config.yaml
color_jitter: 0.2
task: "denoising"
hidden_act: "relu"
weight_standardization: false
blocks_per_level: 1
block: "basic"
upsampling: "nearest_conv"
optimizer: "normuon"
nesterov: true
adamw_lr_other_params: 0.00093
lr_schedule: "wsd"
adamw_weight_decay_other_params: 0
Rows from block 2 of a small image denoising model, named by matrix and row number. Rows with one number belong to one channel. Each number is 500 + 25 x the weight over its row's rms, rounded and kept within 0 to 999. All counts start at 0. Numbers have three digits each.
After each channel's rows are labels from the 100 images, of 14976, where the channel reaches its highest value: "patch colour" is the nearest of a few named colours to the mean colour under the peak. Only what is clearly more common there than usual is listed. The data: rendered solids tumbling over patterned floors. In brackets: how many of the 100, against the usual share in percent.
# convs0: first 3x3 conv (model.mid.0.convs.0.weight, 192x192x3x3, each kernel summed), inputs 0-47
# convs1: second 3x3 conv (model.mid.0.convs.1.weight, 192x192x3x3, transposed, each kernel summed), outputs 0-47

convs0.7:505454500477500513546505496515477483536535500524499480508511489530529513460480445457494489462473487535490465479475482505509474490518510488513447
convs1.7:460533462477511496497481484530490486473514469491508496502513495459429456476488512508463478508517474494500507504520499500528529569497547513486483
patch colour: pink (36 vs 7.2)

convs0.189:497450481520500494587490522481443494499536482508495506487571492487485527503509506495500473514478482538519461504518451521481508502529461508504514
convs1.189:486510499507488523488525471493496484485472508502487460512518536454493501478477526554499466505480480460482473490496508466503505505462487493506522
patch colour: pink (25 vs 7.2)

convs0.19:499478456504512490478501445488540485519424470511499488491504500477466513493491512497491512509515486471467487470504450536495516521517509506506484
convs1.19:481486463469486480447495534464518483502519485492479484493532521476476489476518521541520502487524506510466510493465471506469511516471497487483521
patch colour: grey (74 vs 48.6)

convs0.37:465474477479495505532474486548495534494486486484467488490496532518512461475519474502507488501496483513513471488495507498508483509464511473499488
convs1.37:500483455477498461496495515485523511505498518483523518525507518462466473511475479488509524521531517511509510508494536465519463464479479508534502
patch colour: pink (34 vs 7.2)

convs0.161:489505467485489512521486502488485522509483477506493491506524487518497482520541516491524495462499479502504518495514522505492532506548452506491510
convs1.161:477509523496487515481496516477492488498528502518559487479488521473530529514488531479505481462518502513506516521502479543360508488493465485456498
patch colour: brown (82 vs 28.8)

convs0.25:443445477510487558499493475535496502502493521514495497507509526497508469518501480507496458503522480514519466492491562487487532528495484499468495
convs1.25:504530534539495501538483531518524515482502518500481490477519482507475466499514489493527505541523490534544529515496477510510532505502499514540491
patch colour: pink (32 vs 7.2)

convs0.12:498520470478519495524476499481479479491505498505486493478508503510499515563541511531494506486529548520498506484484485522491530480514467499478489
convs1.12:507457529523499512494493469546503463513517484510500478528478509469515482502491503503511506544495439504472471508500496524499522537515519524527525
patch colour: black (25 vs 5.1)

convs0.149:477493493473497522492497429500493523510579491524473472502511501526527460515519489518515499500475506508492478492481496531544486497489473488510423
convs1.149:494513529537512466510514473483488475505480532503482503494523504513499523471513416468491462521462512538514495456508543503516502518481523503513525
patch colour: pink (31 vs 7.2)

convs0.51:498528550519501500469485494522499518513570464500500501474481482517507495481475495504514505488505483487500475496538563507512546492534458489503484
convs1.51:491520538503466523490485509492509500501500467517523487468490482512488478520484480498493478431520469541528503528492510504484443485500504481495476
patch colour: grey (74 vs 48.6)

convs0.26:540475492489507487504572498482506486473496498530510504520517480479461522500504455498483523509520527521488485531529466505472532498508504501538481
convs1.26:470494527509492519500429542532509497482549494466525486528534504448471489508472487519482540509505478512505490470536508525470529490466546563526469
patch colour: pink (53 vs 7.2)

convs0.78:560522509500497507503515503462525496486513487510492506475478493506475474525554514468534559456543515491489512488493492485512505521507494502489466
convs1.78:473451494476497522488496503500467489539513506493494505477498512496524509506429514484516453449473491484510452513479507498513508468484448468494485
patch colour: green (26 vs 3.7)

convs0.23:493494520494484509538530465504478479517526539550504517497525512531569536489491455506502513469563484527503498477495510507524459470451484499486507
convs1.23:468524507509498545487467510553519513522512446474483488512547492479462492480502496548473507493503501496496505483527510477503506479512522480531499
patch colour: pink (30 vs 7.2)

convs0.39:509571491527493492503527508484499515511441495513481493491555505479503500489483491487506492478514477475522514535517478518482477460478429477493468
convs1.39:501565486483475518503502520534510525481526483499494502507469449496470494494484452545507509475530484479526543520517489504512490515493553503503516
patch colour: pink (40 vs 7.2)

convs0.190:489457480477500524611465518481465478477493496493502568484542473473526502529516498473494471473482529493475493493482481492461466509534560484505503
convs1.190:524463495492488464454530501500507499524502454510501497538466455504501460491503467486503523519503484440494509530479550454534501506513501503492482
patch colour: pink (34 vs 7.2)